config = dict(
    train_examples=195000,
    image_size=48,
    horizontal_flip=False,
    encoder_norm='layernorm',
    encoder_bias='none',
    encoder_moe='expert_choice',
    encoder_drop_path=0.05,
    encoder_shared_expert=False,
    encoder_layers=12,
    decoder_width=128,
    decoder_layers=2,
    residual_init='scaled_by_depth',
    optimizer='soap',
    max_precond_dim=1536,
    epochs=2.4,
)
Rows from block 10 of the encoder of a small masked image model, named by matrix and row number. Rows with one number belong to one neuron. Each number is 128 + 32 x the weight over its row's rms, rounded and kept within 0 to 255. All counts start at 0. Numbers have three digits each.
After each neuron's rows are labels from the 100 images, of 14976, where the neuron reaches its highest value: "responds to" is what is common among them. Only what is clearly more common there than usual is listed. The data: coloured fractals of 300 iterated function systems on busy backdrops.
# fc1: MLP up (encoder.blocks.10.mlp.fc1.weight, 1280x320), inputs 160-319
# fc2: MLP down (encoder.blocks.10.mlp.fc2.weight, 320x1280, transposed), outputs 160-319

fc1.764:128119127147146129088095164163103198140136131097173116081086185079159137120160118090198129115101143104139109073116130097110144097134151181064154172157150149112109136104064120169198107121124164172122128130067152102094143173160146159111131112149062140112134112164126127091140063118091171148108093107110132120131162105171099132130118194089110074143107079071154125134134088117102074102099082127142115086093085177084137154139145152093129129181068172116096104067140213179083116103143166
fc2.764:152112146115095141158133108075187069179137121181111146167137032161094105145118103146102149123152116173096092177131130203140094162081095085183120112083147074136147102150174113112091135132125141117117085112182090130192099122043140109118131140084155086130135155090125102123130176119123061097146166114141139148111119140123135135099130076170104172119090168169093133080108167156113163144153161107101149126189130103151100136135054109126151096101152103138148167218130052084129081156122067
responds to: sparse; yellow; orange

fc1.191:085069105111145124194147155138099136135110129165127148130134162069155120147137153153097145125169115160091117130105103157214153093140123162113092112081119145064118112139115133176119078074175111124143154039116132090175094136115147112154122079114113100088150170156116122132179144124093129088098119122139128140133116163179109168118084137101180094110108151128079151166168125132177143219122107142146138131134108253118210180152166149135070115123112159163119107097073119119115110138104165
fc2.191:192140163115086138092110100090135109078148155095109052137078100157073154116158134129146071135107153127145103115112153125127146099137149087139131139149110103202127132112118078023119177137108124153139101191149116130073125106143085121118177165127147129115109137104162130125081140149148137121167084190111108105165164100052144050168159075108059187169194098132202088136103140138101129115197126158142130129129136086144083053076062149127184114110117069136158140098186121097135121116115111
responds to: grey

fc1.419:202127152084132178098170111126152162128147100091130104168182108104171150109136152191133108147168079102154136103183082113096134099108102177068130174128119124169175118154110116118123086212089131146105166178139115155106149126119117082106085143138138103080097137137216126087154083126089156151134173103109131108128153144146155103098158156120196136148151099083139166109110125105153129121194175166211126097156139098108120132069081170118158103107050136133161137145153160129122139104165124
fc2.419:065140103201138112142136142124151076131097146163116117126097202112100132166154125093109141096115176188079082166095157174170110110143166118144112088096136138089067127135156096111114141055139136133134100115116132093134145142134127174136122130124135167155157122098053103159101167140156109114140076168104130140134124130101086147120091118123067151106104146173111075124124105139151145129089079072054142167123084126163095185194157099154121140141192138133112106100101073094133118155136094
responds to: yellow

fc1.334:165084166142118186142161160155124097144187140131148208145182173086163149074115094132122072167137121144130132119132090103131081130110090159116093093168075253158198120183092117119133121125087108064148043123103099124098168167109127123108121183088127133111129100099141127122141167142145159111169146185129087169118105154095082139116130130114147128172119101154110048083142071131121150120124140094097097145137148131211134069166094110103113106155139142106114170121150155097142084090097198
fc2.334:097166097113135084120105114087143160135070126145128046124082071165107120172176135156165173102121162142112118119106138165128154106122147081118170156096152067147040143115172127108136148115130147176114205148173176098149111091165114140146133080178144066109134168148098125145100129097090088145096077084091146092171155134155168129167147133115103148106141139109146207174108162157164095146154113159162179125139110118086135176107150148172160169092107136118124079147118115124100222131139102
responds to: red

fc1.180:142100045137102099077089125120055135084164123128171122093067122146160206203111110119105059136137189088090113161145090141162093146115088151130134083127169115113106111111066129166158144191092155175150164130161124156123159169106156079158136079100104144142146106111152125098181122114190160131107098148157075085150133094120138118116094120110177109155075138091145254152125128116155131162089110122133161147105128139181177095124096130114174160129107106100147078166101114085104187080121148
fc2.180:121151183155126116128170117151196089161084159109134131156200183097115063081140140127166148143114082141148115096096158125086165088132150115125114180132111121150118107126146113067074108066104074091102115186100111080125097074121136132076128153171142153078154153143099085128079150117080073126166147130084200170101124163146098129116166141155099152092194127138154041104132118159149131125194115085108072105132133135104096162147149125151090105108106169179128189096116153163156103161173136
responds to: red

fc1.482:138156127109048152138151173101185139188118084153143145114162106113105125156115110143184104161199167105098143100151099138129119157128132117115146136196115105159141152175140097146096119114145116093125125154089157071105149158164191181168131147148170024112129132157104092109160136163168169135087156125135150087158184092156134119133068110065132122140105086140128130084095126104084092122173110143098163122141137123115122104117153123141083087127152151115156175126134167109094144095078157
fc2.482:126104116143163115074137098133149104127142121093168116131114184119138131149163156121052159096115130175145132157127148144120112080106147145110132115081128152105084094094100143081167106141123160136108128116170100156156134117121061102089109137146085202121120141081136139137063083096107114164187087137116111166127104154089088156089187120146115140162135103111094124183141120159184160107113127104131130137156085142101114145169124134112177187149086118181062111165137074133165124150160086
responds to: orange

fc1.549:122140159147087145162168144104138065116182121151137130121095177099078140147117102153109135128118153139173118093069161086130079097176127066124131141095079135150159072154149147158152148091110123130074103167115178082125129184062176205178108168137071166163101111186096087111135112110142113100111180127090123136117066091120130166129096160108123132095053178137114128120147126159118166140140142082049144120104143162147140149112120102154120150162115190080108144104147132134127154153140139
fc2.549:114105119111168078115088100151068181137047133118079101134156101145203136118149128083117121138120101139098145172208095179155149189096120189132123128153156121112108167135118133132077144189133151159199168145117116202137129055179087080073146108119166136104118125098149168172093159152135131121129092115148106137099156146150174105117163118182135103154188074117163106145157113110102110113125116159212149138112140099111148081124124161146147104092136102151178110124125110116112112102125123
responds to: sparse; black

fc1.333:120109052084198151159120152127096197066150111140188129137106096135085145181106145107130161132101177098165165130119162120167123171192174173147149125086147132088094149168152162142127109146181134121089117108151108120164153122164099091121115128136126112167131095155167112117193117131115119117112166153157137107146098111144149115094100153117147141110095136152163210177122145170121129165088096125132099108186101171117165117189115089082108110141094093169104098085119150166053181052105115
fc2.333:118121198150043115128112122151174051150155128144110106135136111169139094097119136141106074141157100153122076148177113082110127084082068103149103132142089178181160086102064144120102123124078155135145137127124143115094105125068167137157095165110154145128116161081070146143145107103144111118110105135122112146101141135149150170180115121118100138152143110127133069140107120098083116122144140123079184172099164076164071117028146152150123140096162166085148115137134099117152121204135111
responds to: grey

fc1.4:121103062115119135112179176090110131146074144192177131129099123159128114105084086107107070164125186151107115127124102064102108196112080154194120067123151134145112142174134109148170105112198136168130164134100139125123128164118175093111110111078157117138110166093162096138118100108103064156079183147124153094074128189110143110154068172131127181182074173124123070110144150123114112035120113122109124155167119091103116144188151146101119140200087163108100120135070171099124126123132120
fc2.4:151144181171117125112114083166166078118144127093107119107159123096111151158180163148111159107157086137157136151152138174169155049096174102073139190118094132120163107083110134090077128134054118091088113140163104138157128070127082138115135175171107150112174111153110182111130141142143169136139088140110114174171128071126114149106175085125115112095173077116154156131122104128164097204123106103124106100098134172176087135066097141143151160078162096154138142101155103139133135138122163
responds to: red

fc1.342:151093117098069125160086106061131104125122140072187134128149080132114124149094143132162110154135146138139123118135113120117153135138104117133110087139077156096114141153095103143110155088154144183130056145108097115083096150157136083107176184122148147121124071060150155124086124159152106063153123145147159138057108052149102161137123168179123119132145189072122141183129123136129110163155085115132022116117075140118066104126098140137206133102102094156159066130084168121151116071166121
fc2.342:097175131170133141099128159152134134151129136155099105128123139129106166115167135137113149102080119147139140129163144171200167114093132084082159165142172134135106117075149125103147087118162125079094167077176136104156173124104119179180108124151125116099149166172109048111159156139110141173145124138137142153183140183114117098136146080069138175114141120144151104085132134159140127097131150122141203087168175118112185147156148105133047155147118137139076139133132108156040148176121100
responds to: purple

fc1.399:169086127147176125157157138100145153136218103168211148121090126119119124091138073095053141157120143129137128117157140189138145128189119163126142091124111135136141105103123093092105149099161127067107152122119120189114128106131193062089172118112115122150144108133084141127108144149162092137117149120092113070169137078147136090180130092112119105064105140071155182124111197116215138156173130108102152137145130139133147068176167103150186104134151136074193101145159099157179118101032075
fc2.399:080175098148096154117101101153063113139052197106082104145129158124133143140132174145205095142132120085119145110112095070148129131088125091160089176127156123112152165132176175125177105139148152147136158149131178089133174144091101166159125137137120166133122106139134064114143144101115155118117114113150117147106132190133111189106103115136135169166165136213119118110114085156062102100082134117178109114118129158100128202059117126097079168151103092155042133092073156104056081133198125
responds to: grey

fc1.727:202107103128090137163153081147126121182176098142139187161162138090144142088148210116165116110104147088100115132081083115157208144158122101116121126071087103137130105197139153121148110118106098065139162131205114117102152120109087061122173120126113116126146102126167141120129202178173101090174110124133143199111167073141100110105119138132165187161103128144133169141083199164131103150114126130102120104136190103131152138171157134156181185103112116128183107083148129121094115170096098
fc2.727:076168135152099132108166126164104107086107168139070131113164127125157161089115077110069098106152139123115109132140117092114043180130148150081130179133144135129140167088160144160138167119094129122041142183145073148161145100150147148155109107168055164142111180098109160137139099119122161130123123125104062145113093200098127164148141144147119078095123109075090154127165126125103159153103067085093117142078175107104133058128100163129116169147134138112099167156117109082138135096170146
responds to: yellow

fc1.633:086059131117169069083162131093040120103142098080111075142174143115159077132107112142126108099151112158123117132140172162115099094144064086138122131096075094176103217091178163155126142171134120115104149097137135139095127140117094118146134142160104188166135137127173152177123180131069105139094104155136112106174137143132089137145151156124130119090135146176127134133156119098133094162053132185159178142178083132086138158090107140147189182123135058175120136083122145132162137141126117
fc2.633:159183106176124144178138119162182137120130135171137183141086131159117163130132127113147139145143149104138108103104076084161154160088200153108132143159201150100155053115078075135137112088157169161116113159118122124156132106140149142100142142135183058121138119149083134091143070141187150113185152098099151170078126121114174070155075110150117164147120128100141134111113134123136165125212140101110104093030178129158144124172107142142077058112108182067123120130144114158073135148118116
responds to: white

fc1.600:123167121107149063066066103165103113141100169085152143133101110104146133101126098080126143158146172163082145157138085083129151119126146147113133124152162099153171079176088071120129102145138153074161152178196117134137092131141104151112084144120150149157119110160109149142115137119150157122068139102120119151074167098098171130141073115176095172143146116160093190117079170113113121116130136138129192128108103104081145087171092099154162129131109089135162129189089177105141070146126158
fc2.600:140111125127096194185176139102125126122138074153121138120163137160120089126102172141142117084138079098169120100107145131130117158134072093147174138126123173107086171098178175175122171147134091171129138094059173109115153134140185121101167117121129122119136142143147139130130120125088120135168154153130132111134091141170114116115146153116164056104118145094177071134184100152129130143114174092083081120106130185175100128072130142092092153123164160101124115073166088152119152098134130
responds to: sparse

fc1.404:169109090113155095146147122120154122151134188208148156148127123141103088180135160117121127082078133171126130154125152152113100184096170146117149172176146138131110094167062142188139134105145197158135093134116081118097164162116170118120086184093083159119094161139182189096133131146183090100129130087141131149168138136182111118157131145175146158082100107140121170174100090127147171062083131112081107161103125149134116157083106145132153151172117167121126144122101097125117113148130141
fc2.404:064152188152104148124100110110102150048097113102067090140132112106104152077107084154116123129172117074107145128105115098120175107167105096129123085090125092153155130115187117122107125183125055080156169154140144155148104104145104098148202091170171106117156094160083103155097152100096153115121140168088107118070100143100166141092117169130096114165145160131153082109106170133103107175183139180173129096100135119085151071136116123172155111062150134130156091118153158144106155135163145
responds to: orange; yellow

fc1.277:123057157169092151107137118076197109146182135143094160104077127144098091073137125165105171165111117100099118102108144159149141167103115091080180104158076140095140134113061121114069126176152187129126075088146143172130130116145146118135170123104089163075136119132185109112112192143168101186123107184135106133217114121121105154125109170106106096112154134079155172190102103110094116132140115149146117162080078157117130118178165104123060140136159069083145119119129137148118119115136158
fc2.277:121216075094154079080130150140140142134102131121170074141158116096131223132124154077079109107138154175123122170109150095114115092142167146134064163140187094065073130143186143076195111066122066112095168144112100072120133123119089164110077182192158075174120142090037111132097074094099158110138112059124172109092130146126121124108165086135134178101114118166106134088138161153188163127097148113130157110207131116154084158144090134130195117153062151164076128157129110101130148168109095
responds to: sparse

fc1.352:080095154176156152115088126134140144122161118151197120135140111148103108154171131113165156106150087157113162093115176125210137147134113118136109151130105160143143085149119142144170136108128116097101110004131120093114139130103142110169119122080111137161111130106154119130124108117062074090168100152167158091137128141167061093104124122086168150105133115123093191146125131148083123073134097162131101104170073161107125196126106094072074130146134096181076125177077124139142054118129182
fc2.352:133154096088069121141157089101106103171098117125116125102126144082137173094098142155122113124083173108117081163160123129099149072103125131124156082135149104110072187138114118097061052128113126137122143223123103107149150106127132145121100147172148132078143132115120144080155130134148164164095110120124108169112134092140158163150139140153049111142112098121133045128136128123152101172169173091088167153095144131141097093163146164186172134114130167120138139090184092101144188123107087
responds to: purple

fc1.0:080141093152089183134111146120152150151093132214140122111128140145109134154136126120107167104180118099072116136183128116116129107137105102109127161102120108080108163096118131105084145105143090112132127111154083142102163157116141188115128073131134125128186064136098168105127147145137109079174142133075173123160181085113147107098146104114169157146124094103111131154144100154162116200126149159114072091087114115156149165137108066137106113118053137110142162171158151092102133143121152
fc2.0:152090170056164111092140097128082092092187111057093153153126125115118124107147118132182075179117112157178112165101140116156117132129077159155127108146095145185151109132108156176154129118123155112150144151061148116156088144108101064148132137092114134146112165120154116105115095082161140104075138150209119136092059151165158160159133133123115058091141153154123101128134154094080158089120118105125198173145152118096104118115139180089112142154201097168082107085130114138135093136143061
responds to: black

fc1.485:136089151123128110123120153083173090154137163153101131117083108054072107156111108176132166123118182160122133145110121173179040167185137110092109088169155100174131113151162111083117109113152104130117141120084108119069132131131159145083085103079093126133155144080088114208075184098100143099138152095099105192127175119126162114195091119134088162143061060102129148158146087136144081143107074093177132097080148114168146068170115098081140145147189132098114140186193148107134115128172097
fc2.485:129158125154123179150123116160077162080111099115173158154164143164198132106127130075112103127126087102137145100102127117098207089135109122119148180099092153078147143102065091164155132138139143140148113127135133166130128116121110089157156136147144135117119139176210149052169105157145150125111122146117146083142115120162114110056141134079157094117172159159135094085112173161134167085159199187118148143169087107057124193112167146169155128109045091107127124080053121135124137113076181
responds to: black

fc1.344:110129127074119137118157116138141179155126168114162165128120142161148126107044109116139122124122134170125172137084149092105126061174117058116085117145071113110143138107088133100140138121026134148130169080133099131105129179120079123136121132128109121135169133132135165138144056161084161117123100167148124098103108102155144126126158114076151115105117187154112142185142151100102115152160201182137167133150080085120102168080140082083223090148158172121160070191100142172121117157109129
fc2.344:173158076170146121145121149116127089110139055151144077127147113107124137125152098150108132138157182105118102097166143146183097176074118160119153126126175111143097143154144105198127112147180161114134120136149137114153141091095183115116125166150163101115124135132118109113123172086146113161137159098105123157135150152118106135157106147152080177151136075099125101072126095156155109098147089087120101062149174150114143080218134177184076153109094105147090187068163121084134142091115128
responds to: red

fc1.68:127186107118127132149084065139097141154096106109102113145108135128138112151109151067053171082113165135155162123074110106158105108150107151108092157142132114152068092139159105131165187131214144170139115165135125064143104159107075136180123142152122143137126167079147110152109133076140086113108097170148118116146142129125149142124154113078091183099086123160136122200087154142138148161097108125098119170060126128135116124058074076227083090090148112148051144125176109107103074123124061
fc2.68:144048115141119111136155163087119128141185163141134129090146143126116142130132139168158126167142098098081093139189133127133164124092144101109171108110123185121154130128097128123100073107079136144125122082079140178113150078141171100055100125101142129077137085186126123100193146162108166182120116129086155153106114137135113138092085142168141100131149145112129099084170079111151081121158165129132123086144130141104189118146181211051151168140122172098170107138079141147138173116128153
responds to: white

fc1.336:101108095098225117115159132114039156124155110109119159135089102127156125097122114115138062172102143134103107164138065129130127204077108137173141183129179147136102157124153053120069169131105122108130170177125108141155131129133122171160143078200152099140164123157086132080124175116092163165102087120112154076099150090112123164163143180154132109156149120129122165119104154133098109143129052097142071154090048165113128155164144102120109161078170130107131134132152100120117198108100105
fc2.336:136128150159041126117095117113190097127092111087165096136167148098109136158102139122088160095167088120133125108131186126109132078170133107081112088149092107116129107106106161158171089153141134154114094081154156091111141097140151091080077186062102170122115137110130110145173048135167098109147165138124096194156127168123122094067118090099090145095056134128132090158158110120140161114138165127097167093185147091112075085111090158148152145167077102142127129113092137158148081143127135
responds to: black; white; pink

fc1.528:156104154117125146115066121138098189139118133128132173132042130118086063148098155176101136133123174147127090120189207174158133137109167145179193151142119148118213124105079093153146104113102136115155159066148142123153114130086117116103150134096155134147115079105112125138054111127149131200089099169127138162142123080096137117162144133098146177086052129189129123110078107151128117179187126149116142146103135161144172147107164192145142119159172148116128132142159158162175152166146136
fc2.528:133117138152105144144159129103097081119059162170130080159159104143151095110129121108145113102148080052111174168056074093091097156106077115061083120162118123163129145146137119095088151162149118111106131161154123157145161131142117110142150105170111159113122106146199116116209132132141132083103168107116103138084106162153128156113132158157154087190196170082109133131167153109155145103057133140143146131077133098072100090129130125147135117135121155132147172049089073125082171095151160
responds to: grey; white

fc1.733:116108141097128176115088141036136098088112206157161142122179127113122139110105114101111170167098147167139173153140141155178162112108119098187137111096108120108135108145144127114174206140100080179158104147103176150207105131116102132114168178141107175133131220134120132143138138180204147135125106100082066117039077134083072119094113097115111093138106119173098116125123135156154109149143081126176112102066162098076159159100109182186183089134124128123154131105076185149132105100096113
fc2.733:141172140156143119094138117200089115077086090155097075153090155165140102136134143158124042125103159089095099102115140089063080138118118174118132174138156129190202176116167138136121077114127118117141133118148174135069157107129127173116137096154092144112137069104116163121130162097059124149162134175164157161157056151172163143182107157137141159150183151133185106123124128114096092078100178125124133129132134120160167044120163115091107129119184103152125153111159139099117151102179123
responds to: grey

fc1.226:146129086153140131161158145148107111123106123135121154153126193145110143168129167136069098200085071171164048148071077135147200105131176128102149134148121134175162092068125121105155088151130140076119095170166158135054108109106133108125206136161118134138097175121113089101113142167114133117095152180089090153135109123093105158092147104098113158121173158125171109153131080204123059076168146122171149105118104133152146140149151172180139117144146132105126130073150051151053169131153154
fc2.226:068115173071128153138106111148106144095112136120085095096123086113148066101109087137194129072151168041127162080202176112131056164104093085154098143150120135105081163151130171167100168151119122164129199149113107140175161131139147092124115116113162163138124054155159105145055157097145143136106115071109145074103132126116171138166127184176133100123101134074119127120173163058105161180064107145099078166068183158124102120113121103142131111114109175102159173140162152089215131133121119
responds to: black

fc1.527:149083091123172154119203138073105165130179109101168179158072063133157126136112094176126191081086160123074156144201106214146119101128083098145127123103130181103143113133140183188125089170098087171151082099149070102145134078104132137131097108086117119150118167133147156098135076138136069155082117193184128135154122125135110133155186095135197046113150092088142167154179149111133107086114107143179098094152144165107076093123107146079122172177129140138067124133094148130139184115130143
fc2.527:108172127179081119094071115159178113151116154129132098133172191119097171163138163075145109152150132176148087108072178106120152164117187156128139157133094100131083176111125053039105122068129160123083134159120184119130146159161127126126128138162140171075162137109088092129120153143131145119184117085073137129143146127164125114089091149062064199123093132139103122128054132171153153172158142091098144130177093119136158183161152122179164117082141107165148142139130142081124100135171131
responds to: orange; red

fc1.630:082087107153138141163126177110135125078084128137209150151093129093140097124125148169152083230135111079148122130103141119106119103181131080091136087132141125125055108103113152104146142120143154096110155107198154103155101111155176083101143123160162048069140124148107139176148159120145115119112125163100159123135177147170144164110124088164171080136149117152107168126145149193152123127115139112171163119058136091117130096167141129157057084073113136188096130074113093115164110091161123
fc2.630:159171153116101117071135076162128106202184120103078141079172146165115194123159083063109156070124126185083096148205129192156120131071119159160111185099093137117173149133125100089084126134102119190138076115112093117093173154114086144135072156096080226135116171111112089092116100120120149152162130092161125143135097103108090102165145136080095141101106143125134095145110143082104163174161083078087095117178105138172121201086150128123162233162094100102127134198132151105124140142097101
responds to: yellow

fc1.355:103110129146090177168180152121139078190160143171170112092148107107075053162151165167085164144144096089143163114163150118126130082163178160164080145093129187135145068120115151117122121177126131131052141109119109061095130132169154114090138117113163121159163135131117068126163173138054152148154124093108149128159124117115065112125145092170105105142173148188179091127204161180109107118162110114126123109125136121128156069138113139156117125188105186140114155140135158195118113098172168
fc2.355:142190127144154101092122127106135150094095127090110137164124153109186229107122081081153110121103162201112107165104122160147120143100123143100139095155106108113072162123128089092166113089130155101145071099133112174137122134110097150170087136148106164089122147083136168071054071114192115142163135161176098121143111134132143135139162117089140163132068102064083181122069097103173145120113144114075154138173101138124066181158159111109179190073122088157114095148133069076134189129106104
responds to: red

fc1.112:104148094128080091140106177101075106167154162147095174108112174149124149086112136046125150126085078102183123138115188126121143080127121106112044077153076186121122122169119147117113047097091117160168125151161112081145084105068108123153136116130193119160160082092133172092126104127194131159137165080192134135137166077184138135106115107102111145155107168123150152101143174138126123165146160118174144070104125175132112140123126109191163131128118117160153081122122066080158149205114128
fc2.112:123101106173160162155159112123074146114058192122093137131124089154137115118187148153126121119179156145105132105109087104125080170163126137100154159095159115107177131117135133186149119147145127101129156100078100212135179075139125164087201150124143120110142116135196116128106109121064165111160155117132153107107118140089118113140118123150161151131107163125091120127143090134100075140072126106140140178102185152109148113098148106109075152127137150102087199171187145151092112066125112
responds to: orange

fc1.178:091114100105095084181129100124132081145122142149160131151120095049138155104182115094099163158121043133088130142131135100096090121119106165124071065151153129115097123181195088077147054120130134154139147163087099173165146146138137105123144147151110106215140113120105110112158138102149108137123106134035175133114131161125114160116132101085130112138145130156050136143157116135151100106099140107149145103168099141181106091081150131157146117178128152129206135111129122131182114140191081
fc2.178:194098189139149178117092125154132206118159107149165130103139153141105128168167173144154084064152118137152058066114155168178115078125186142092176220125100121110130139100095193204123178100157110116141144136165097124096110142181115148071106135132111148077108127113153119150077129141148159133138144163169085162124157112152129138123148144121096151085078091108184095156068133177105138087139159090088108138072157139080148178169085091137142103095117176123063141111093108155089068164122160
responds to: red

fc1.457:102185116162142075077093053100119213156131155077127102161107140199141146149108181157203130139118173162153117125143113115087119152117119171140100152160142125137141062087054117144117123125098087097157150164122122169111163179169115187111109147109162162138138126112210151114118142174124120123061160095129096154172110093111167145158155152100078130173098135180148123150131133135130159108148114137161140176090184092128134117152142132178107120109114136077127085080092095164089149165108155
fc2.457:137092178096137159181165176165119087090116130142076164067123125151120107085157092129086115135158083094157122120106121128169147166127134067125178112086144107102178181177223149155157130111164150164105129096145155133140082075079158085146162140130098123132162120195071088157114149085120148129165116150108153084071146160129097080108113113160166131102160161114141159080133136096088129133070111107129059069135100174089118148110139109097128111137160108139139184188186168095193086116167102
responds to: sparse; yellow

fc1.3:081123139161148131113081126142086177129176159098132096088076154186201167144137151135105158116129085151085094198093083131163103171129135192133174143155150129166144135069131174128143165091155086120125126140120082170170094140171138138088139183135124168098142099109126147082110133129107111077127100134128163121166102175105133142103131139078164166106111102129162095148171086160162183089104120110124089153105120097115148103067113099175084232084172163095156148084148091101105150112162122
fc2.3:149081112084131137188165135134128075122115107147122195135135094103067061099130110169157122156156136077126126078127153123080166143165111054107104129143107146111143110159141082193149131159125168141144140119107186110098131102067138119183147029105130117179118144157141128167181147130146176113122175090139156113073114115156152098154094124210114060128134189143075113139117147075084108188146143160150156117141144166114143129137127145067152059167102121102143116156117158155188088129083130
responds to: black

fc1.740:160133121136132110094104110082099120120121156171148145091155169126155134149071094114126060153122080113139091188071118055049104117142157161184109200157103127151189123087097101139061130087094072136156120200124118140160102117161138105189126133090165156152153111111126074134123133118121138085090166167125154134072070127128111113113117133165114138108086172104126081161117158166120162114144142103124106164130095038107159162190118138156162119102163133119136168147145133115111186188158091
fc2.740:115141102131126125198141143129140084140107121114106106164119080135133098098198156165104191091137166101104146075188145137193150113107113087066161047090152160122085103154164141121160148166104154151105136076110140123093116116085131146041144120173067137109092127153099129144101119127132109175164125094097135170118142131104121157140163105103137108154174107110108145077143121089145092127091080121138116079082148191134129074053100116131082168157121124106117118081124085132119069071101166
responds to: white

fc1.243:143093070150188077113219171183172104134153107136177146158128093165065158142131120162110065109158131115096114161106125098145159169097119158136178141118108069155132094120164078114164155140144104102120160164111124136140116119169053086177141115141107160147125063152129091088092150207175100118172133150178126172143144164087164151090154136087136181115152080083078122166143127159116101113093126133127140140089124110095123145146094175184108179100150188048075157126077102195113151131103143
fc2.243:118123102161094121092177112153068073110067181104111060123102162091119121129095127102052109105154128093112094161083100086149051184100182144129148171110111111090153113105097129164090168153093197149138189125152139170128085059084161192128105139125087145104112171146103161164118127126154131149164134075121089173121145152155136132143122161123195066153135174118103127112135133111139181112107134105138128205124114092102149079090122140138166101084158107123154200188093118116153124131129109
responds to: white

fc1.285:091140133115159136128185126121098075068081133158098160113113113098060124117132158141084116136088096164121120137111154127151131151142114160123157176112145133162068094021114119168172140117170177124079120140148172117143128076122110149092123070169134167123140122154018153090145128155142137141136124114075157117149098125120132187094162125110082099146093141098137074103098102108195114102143148129161179113049147166149202090120125146195157189105237109121127109115086109117136223143159121
fc2.285:141118144149132124179110125154049159129146121115082118137122138160188092092103138100141131116150109063125142113113113094122107165149130087149117093160144137129192149177150120137134178145095092116171114125078145178111109140091143094143182129082098130162117145154224096193072135103141146068131176114145103096069095113131168095151066125190190119131184195143106157141170132078044145138096125127142054165090114127088133110072115139114125079156074160083159153122150133121094052110116138
responds to: sparse; black

fc1.682:134191172126169133164132134164170136156120124164089133150113108182158113115081128119133121081128105145076112137144108153111144121102182174127148144142057119132160163213190047084139070175148136142097147155138114223143104152092111203145141174141148145152188090187121137081084113192156116139080143130098107106070101153136173081186154149135129120129138134186170112077134143164123106122153162111157136119151114096153117091112140150142112095166127150099157156119128123152114176163112114
fc2.682:141116100131105151084143156118091155104140114134196113117162166095113131146159103143126125169147173090155164135108136124126124189150071075138118119128218110118115078052085195147120187101123118121142121122136163056099150091193159100098144117093092095108111150056136124167143138082120120117149107142137142141186181118147073172040099122136122165139131125101110134166149093108135138116102098105120111112085154156081143110126144119120166157113135090159119101128161146095109086093182138
responds to: yellow; orange

fc1.456:169088079137121135186136118121197181161138172184179099135195155122101151128147134140170116092091082143125129131136126108107137115178080104106101133071116199107152146084150179122159203106070113104117168131149121165109106126116153134108159135073139111153113113109150130109171116093111132168107115112112131111099159086146087118129047128121106146075092118111094155105115155204145147153134119146149049118149149101094131157108098101144139111134123109144092091177132144161181089140192141
fc2.456:111154176131131162072119129141086072098109123088107143122085103144140134128125111138104137167161151108134118131128113144189093112075153165128164131169127110201122116153101096145099044146152121108100083114100142083137173125177129091153066073143111141076147152149104129100127134164145125118155157142132152150156094151110181112135180111118167126190161131127154080147114136100124127136108155112097231169133093122150078090145162161104100170130154124157170145085110099113062191142084130
responds to: black

fc1.313:068141173127109136089130168127112081138137105191045145163170030182021129142135155217091130122113148140149192116146177134165112141122106176158147158157094144138143187119130160127119086142070160129136120099105076154130158202139157158159053175096176155187103074127140155145148068124047072117126121160173110108165118190082129102184177126116091100100115089144152163145137123096156125168156137154166151129142115116165140116067130108147129138111159109118182127163159200139150123190131119
fc2.313:189142101145145120162183105096169098140153120104237103131089229113201120121134149073153146124159142121096074114105115136079166086096184119114150103116171129156104088126142065102152159118107164142118134178146165101147122067105126105101147135144097109047174167113100090103142177131169172141154123119101124123112159085194097132090096138094115150150124163120102116128117148158134132106122099159061119137112143123091127150201115121115182155180100169129078179091105095091118155104160154
responds to: purple